A small image captioner, trained from scratch: 17.9M parameters.
Rows from block 3 of the text decoder of a small image captioner, named by matrix and row number. Rows with one number belong to one neuron. Each number is 200 + 20 x the weight over its row's rms, rounded and kept within 0 to 999. All counts start at 0.
After each neuron's rows are labels from the 100 texts, of 14976, where the neuron reaches its highest value: "fires on" is the input token at the peak. Only what is clearly more common there than usual is listed. The data: rosettes with rotational symmetry.
# fc1: MLP up (decoder.blocks.3.mlp.fc1.weight, 1024x256), inputs 0-127
# fc2: MLP down (decoder.blocks.3.mlp.fc2.weight, 256x1024, transposed), outputs 0-127

fc1.593,205,184,190,214,193,212,196,176,197,215,192,166,189,187,203,199,168,183,184,242,206,193,235,210,232,161,238,196,182,218,199,198,156,197,205,192,208,250,203,222,191,212,199,173,213,187,205,177,193,197,191,223,200,224,173,197,175,206,198,158,196,207,223,219,198,194,235,236,202,198,195,180,178,191,225,218,215,218,206,166,200,198,202,253,205,169,176,165,153,184,212,230,199,222,193,186,224,201,221,175,188,237,196,196,204,226,219,216,183,239,169,210,163,182,225,193,243,199,182,198,195,214,168,187,210,157,204,196
fc2.593,171,227,202,223,186,196,183,180,216,208,178,165,162,142,206,221,199,210,213,205,226,212,182,219,178,180,173,222,215,174,192,168,204,185,229,191,188,155,194,202,219,211,214,190,177,191,191,205,231,200,159,180,209,221,207,177,223,211,215,178,209,225,240,205,212,169,188,211,197,205,186,201,164,188,206,218,184,182,227,223,183,211,196,167,187,230,170,211,201,180,209,218,229,198,173,203,195,201,193,193,197,169,212,181,253,188,185,212,210,175,171,204,193,220,210,213,193,213,211,238,209,175,198,206,181,230,199,189
fires on: "a"

fc1.507,204,201,247,216,186,200,219,190,181,207,213,176,201,202,164,200,212,202,210,217,200,182,168,212,204,197,182,195,157,206,200,189,174,193,202,208,229,216,232,211,207,203,201,241,214,189,188,219,209,190,194,195,199,189,208,187,174,171,205,191,220,208,205,209,208,207,191,192,198,193,183,199,235,248,213,166,212,232,190,197,208,155,187,207,212,206,213,178,207,177,216,207,182,176,202,199,196,202,206,193,176,201,198,173,194,205,227,199,233,221,272,202,227,218,218,186,210,209,182,199,185,204,199,199,189,157,219,245
fc2.507,168,211,173,205,225,210,220,188,214,214,157,188,161,183,210,200,204,182,216,212,218,211,204,199,172,201,176,235,224,204,192,209,247,184,177,222,218,184,191,181,205,211,229,200,170,198,185,199,228,201,152,192,198,201,210,170,225,176,241,186,189,194,233,187,217,196,222,217,217,205,179,189,166,171,216,229,172,172,223,206,173,203,173,170,181,218,207,190,225,183,198,239,243,175,177,208,196,191,181,167,194,158,223,184,206,177,179,179,208,164,171,206,189,215,200,195,190,236,210,219,235,178,190,193,175,236,211,206
fires on: "a"

fc1.95,200,207,213,194,194,189,201,196,147,162,178,167,199,192,219,188,209,170,176,235,210,181,176,226,220,212,185,197,169,194,232,203,181,201,210,199,180,195,206,242,174,214,196,168,223,192,219,168,209,197,166,180,199,198,206,204,156,194,181,204,201,207,199,214,213,185,211,204,182,189,200,182,227,169,202,176,207,212,202,224,208,212,198,238,200,175,198,163,170,189,215,229,199,177,203,209,209,203,176,187,250,229,190,188,200,195,182,220,207,202,179,199,199,186,199,202,218,213,221,161,188,208,203,186,166,183,240,169
fc2.95,199,190,217,226,192,171,182,203,202,193,227,215,210,198,139,195,186,201,198,191,191,201,225,224,192,227,163,191,218,221,190,213,193,201,215,191,190,186,200,184,187,187,185,189,197,211,153,196,238,230,202,182,186,210,200,201,163,217,179,230,211,218,164,220,173,194,203,187,177,215,180,204,229,160,240,174,210,193,198,217,202,194,246,227,222,207,212,193,177,210,214,196,169,180,171,209,162,209,215,229,179,209,195,195,240,188,170,219,185,196,161,179,216,188,160,213,188,219,224,189,203,194,197,193,180,207,209,155
fires on: "three"; "four"; "six"

fc1.517,202,193,173,173,223,186,183,216,217,229,232,179,204,191,193,190,186,155,201,219,199,197,204,187,225,175,203,194,204,232,214,162,180,197,213,212,204,224,199,277,197,175,209,170,169,206,231,177,202,207,225,207,211,201,168,212,194,209,180,185,234,176,219,232,166,215,163,187,207,204,203,217,200,221,227,249,175,221,245,213,182,190,172,235,219,166,199,162,204,208,199,194,211,204,208,163,202,190,187,225,207,241,203,202,215,197,220,167,216,203,198,228,172,214,195,184,209,195,206,214,257,182,169,187,187,204,162,197
fc2.517,202,217,174,217,182,196,210,184,174,240,222,176,195,172,200,230,200,215,173,226,225,242,205,208,157,207,224,198,181,202,175,202,203,207,247,192,186,216,176,158,215,190,211,219,196,205,193,205,162,189,223,205,215,191,197,201,254,212,179,220,197,169,204,206,180,203,208,242,182,234,242,206,192,224,212,211,184,207,204,191,196,182,204,159,186,238,205,188,179,210,192,143,222,204,187,204,215,189,243,196,178,233,220,175,200,187,188,187,231,223,231,191,210,212,197,199,213,201,208,225,206,187,216,198,193,199,179,174
fires on: "a"

fc1.283,201,184,207,169,194,226,182,200,195,184,212,212,205,215,175,183,187,177,221,205,197,175,192,217,212,229,207,199,183,197,196,202,176,197,174,196,183,246,231,196,200,220,203,176,204,187,193,187,216,227,250,193,202,198,180,200,154,232,211,209,193,193,162,220,206,208,227,196,172,197,228,181,190,163,208,203,238,188,224,214,197,208,219,226,230,194,196,166,192,213,209,213,184,186,200,182,236,204,207,176,195,243,145,235,224,176,216,190,151,244,173,218,176,171,177,211,197,203,209,193,217,205,212,187,201,211,204,175
fc2.283,179,201,192,225,192,196,190,186,213,197,206,186,189,196,231,205,233,192,195,210,212,223,196,182,162,188,155,214,250,216,194,221,215,195,203,213,182,164,193,184,196,222,238,217,183,199,192,199,237,210,156,186,208,209,234,212,218,170,219,176,211,217,204,200,204,193,187,225,214,201,177,233,191,195,187,207,172,199,191,213,188,221,181,158,163,236,208,193,225,170,244,222,230,194,195,204,169,187,182,230,192,181,214,144,171,221,172,190,214,170,178,231,226,233,198,211,216,174,208,196,178,200,196,230,195,216,191,196
fires on: "a"; "pinwheel"; "mirrored"

fc1.217,203,213,203,188,218,205,222,206,183,188,182,199,205,202,184,192,169,155,210,193,188,173,237,188,200,213,178,204,181,229,202,227,154,211,156,205,206,190,228,197,211,207,189,174,150,199,208,218,204,221,199,192,184,206,206,194,172,194,210,180,181,186,201,182,207,226,218,189,146,194,241,197,220,192,240,175,195,206,195,164,183,177,175,236,222,214,199,191,234,249,217,227,184,235,187,206,223,189,183,195,255,203,197,178,177,182,222,213,174,188,176,187,207,172,194,177,221,194,161,197,206,205,219,189,199,223,224,177
fc2.217,200,191,212,196,194,210,189,167,200,185,215,195,196,204,235,222,202,168,199,222,212,183,179,180,195,201,206,185,215,198,193,185,210,204,189,207,198,218,202,222,211,227,182,235,212,160,239,185,204,220,183,223,197,199,163,213,180,212,175,196,207,211,194,218,197,198,185,206,204,211,164,223,200,183,191,207,228,223,210,232,228,171,216,183,190,173,194,178,183,151,207,200,171,194,230,201,205,229,197,222,200,205,198,183,192,225,191,187,229,207,186,189,191,213,188,202,246,178,209,193,220,230,189,205,212,157,192,213
fires on: "three"; "six"; "four"; "five"

fc1.744,201,213,174,161,183,193,220,189,195,205,196,173,198,197,231,206,165,154,184,238,200,192,238,205,229,197,208,199,151,220,207,167,203,201,185,206,193,222,203,206,214,203,198,215,200,187,236,204,192,210,184,189,200,184,192,194,176,188,185,172,180,189,166,194,198,232,210,236,201,203,213,199,217,186,202,216,199,221,218,228,202,121,204,228,186,160,184,148,189,206,185,185,181,217,235,202,215,208,219,168,201,212,215,175,192,189,214,216,207,187,193,198,183,191,182,206,219,196,230,194,249,218,207,157,195,163,188,200
fc2.744,238,211,189,188,175,193,200,181,202,210,201,178,200,208,210,199,194,185,162,214,196,191,202,196,206,178,210,182,178,212,209,210,206,206,202,225,209,205,237,199,254,183,191,199,219,191,209,220,212,186,194,203,190,207,210,197,193,205,160,189,188,190,193,168,202,207,190,205,208,220,218,194,208,190,199,204,199,201,207,213,172,140,189,200,178,191,187,79,199,196,171,212,198,194,211,227,213,202,188,191,208,201,252,197,204,184,200,190,217,157,208,140,186,213,183,196,203,207,201,214,281,190,195,181,195,173,199,217
fires on: "three"; "six"; "four"; "five"

fc1.376,201,207,182,203,188,220,191,194,217,215,247,203,187,217,226,210,193,178,209,234,205,189,205,201,204,181,213,197,199,212,198,153,185,202,211,207,187,204,201,236,230,205,194,226,185,169,223,216,208,219,233,196,199,210,190,206,199,200,201,170,223,194,208,185,173,225,172,224,202,204,205,219,170,226,201,205,209,207,229,206,202,160,169,164,202,222,190,177,189,194,204,177,184,205,230,184,206,207,221,196,166,221,183,151,187,196,222,193,222,181,200,188,161,199,203,201,197,199,171,205,208,254,182,193,209,174,168,193
fc2.376,211,221,237,188,228,202,189,225,180,195,200,184,173,151,206,200,211,205,214,182,182,175,185,214,182,245,194,203,160,200,241,181,198,211,179,197,229,217,198,191,202,195,204,199,187,215,196,219,158,240,222,211,206,164,213,198,203,178,205,194,178,178,204,188,209,227,217,174,171,211,232,185,234,190,191,205,209,203,231,224,163,191,227,236,220,180,164,190,217,214,179,170,187,184,193,189,219,191,210,203,204,185,215,220,182,185,216,206,205,239,197,162,222,223,190,189,183,220,186,210,194,200,224,189,207,228,212,193
fires on: "seven"; "five"; "four"; "nine"

fc1.375,203,218,178,202,178,205,215,198,209,221,204,201,171,194,172,168,190,183,215,189,200,188,214,197,186,189,190,206,219,204,191,252,200,200,188,196,202,203,198,193,217,214,205,178,176,200,183,208,190,241,158,180,200,191,215,199,196,161,187,173,184,198,209,219,200,224,246,194,210,201,219,205,183,190,192,192,204,236,192,183,189,191,179,218,230,221,223,184,218,225,212,260,212,225,190,215,173,199,194,191,166,186,219,184,208,214,233,199,222,170,178,202,213,198,174,205,210,198,233,220,187,214,177,188,160,213,231,206
fc2.375,194,193,227,185,197,193,171,191,220,180,200,204,235,199,182,194,170,183,210,216,213,205,180,193,218,193,166,194,188,226,206,226,223,199,203,177,214,214,188,169,190,193,196,206,222,178,204,192,223,191,200,211,201,194,174,226,197,228,181,222,246,198,183,199,203,202,214,175,220,197,203,209,232,168,202,216,238,233,227,246,186,184,203,177,224,185,219,187,199,166,226,201,195,208,207,166,194,227,191,209,220,266,179,203,194,198,180,202,198,173,166,226,230,210,157,192,206,201,249,194,225,200,189,185,204,177,203,175
fires on: "a"; "mirrored"; "pinwheel"

fc1.108,201,214,196,181,204,214,222,196,191,200,242,193,218,210,197,201,185,127,206,203,193,182,206,206,245,192,204,200,186,206,188,171,147,204,181,197,220,214,194,274,197,217,198,194,183,189,210,197,203,235,195,215,199,219,177,239,197,194,213,214,216,211,220,194,173,199,218,211,160,189,238,187,208,219,178,216,217,229,188,226,192,181,173,232,209,193,212,171,194,213,206,213,197,226,224,226,167,191,195,198,222,251,171,199,200,196,220,190,210,212,200,196,201,187,178,168,198,182,224,200,218,262,177,199,189,190,164,195
fc2.108,187,236,213,181,221,198,235,211,209,189,155,190,225,222,209,218,186,217,208,171,203,197,196,164,208,228,196,208,165,163,228,193,236,190,212,186,232,208,188,176,191,190,190,177,179,207,187,197,207,192,201,225,207,194,173,193,193,219,188,195,190,200,198,219,201,224,230,188,194,237,201,209,228,184,211,223,204,210,193,174,204,180,196,192,258,190,224,202,211,233,242,172,212,213,189,190,196,192,195,203,216,222,236,193,196,220,172,192,195,186,172,168,242,217,227,192,247,232,226,194,216,150,181,175,166,171,205,222
fires on: "three"; "four"

fc1.471,201,204,174,171,185,189,187,200,188,186,183,184,197,201,206,195,181,158,209,216,200,188,219,185,233,189,212,193,188,221,208,203,220,201,165,180,205,221,194,202,207,207,198,194,234,196,207,194,184,191,204,194,196,220,173,196,184,225,187,217,195,202,216,221,210,185,203,215,191,194,227,198,203,204,218,194,185,219,232,215,188,168,187,207,190,152,183,168,200,218,217,185,231,230,191,217,217,196,217,185,217,229,214,229,181,191,214,168,194,183,214,179,157,224,150,204,197,197,146,197,284,199,219,186,207,188,205,195
fc2.471,216,236,206,198,157,190,212,219,208,163,190,184,174,193,216,197,215,233,197,175,187,204,209,219,186,205,189,179,182,205,197,187,204,222,199,200,196,189,208,198,214,176,193,199,220,207,229,226,214,187,190,205,207,185,216,160,214,200,160,151,133,200,173,187,189,185,213,196,221,223,214,177,206,184,203,199,203,212,201,179,225,194,211,186,209,194,166,196,163,207,183,194,193,204,212,205,230,233,197,181,203,170,217,217,232,191,211,218,208,179,161,135,180,182,177,207,203,218,207,210,214,188,231,192,173,195,193,175
fires on: "three"; "five"; "four"; "six"

fc1.192,201,184,181,221,190,236,170,174,209,206,212,191,178,173,209,191,168,194,210,246,217,185,220,208,218,150,232,196,211,203,209,198,177,202,205,186,202,232,187,257,188,182,200,176,186,173,227,191,178,191,184,199,196,222,169,177,180,180,195,161,219,221,224,213,211,174,210,242,215,187,201,203,172,186,237,183,230,216,215,161,231,201,185,226,204,188,185,207,161,165,196,219,177,237,186,197,209,219,236,194,204,209,164,190,219,224,194,230,213,217,156,189,159,179,228,210,215,199,168,204,193,249,178,178,210,177,209,192
fc2.192,181,225,203,239,184,195,214,173,203,195,174,178,163,163,229,214,244,228,181,180,211,207,177,197,202,220,184,198,220,187,219,167,230,197,247,198,221,150,212,174,221,192,216,224,185,192,204,210,206,192,170,203,211,205,221,190,228,201,216,195,171,221,213,194,194,195,213,203,215,203,207,187,173,175,217,210,177,158,206,225,207,186,184,166,178,217,213,198,199,197,208,195,212,204,167,218,198,178,181,206,200,174,235,177,214,176,191,209,221,179,180,219,233,179,225,224,212,230,189,198,191,163,238,205,193,210,158,197
fires on: "a"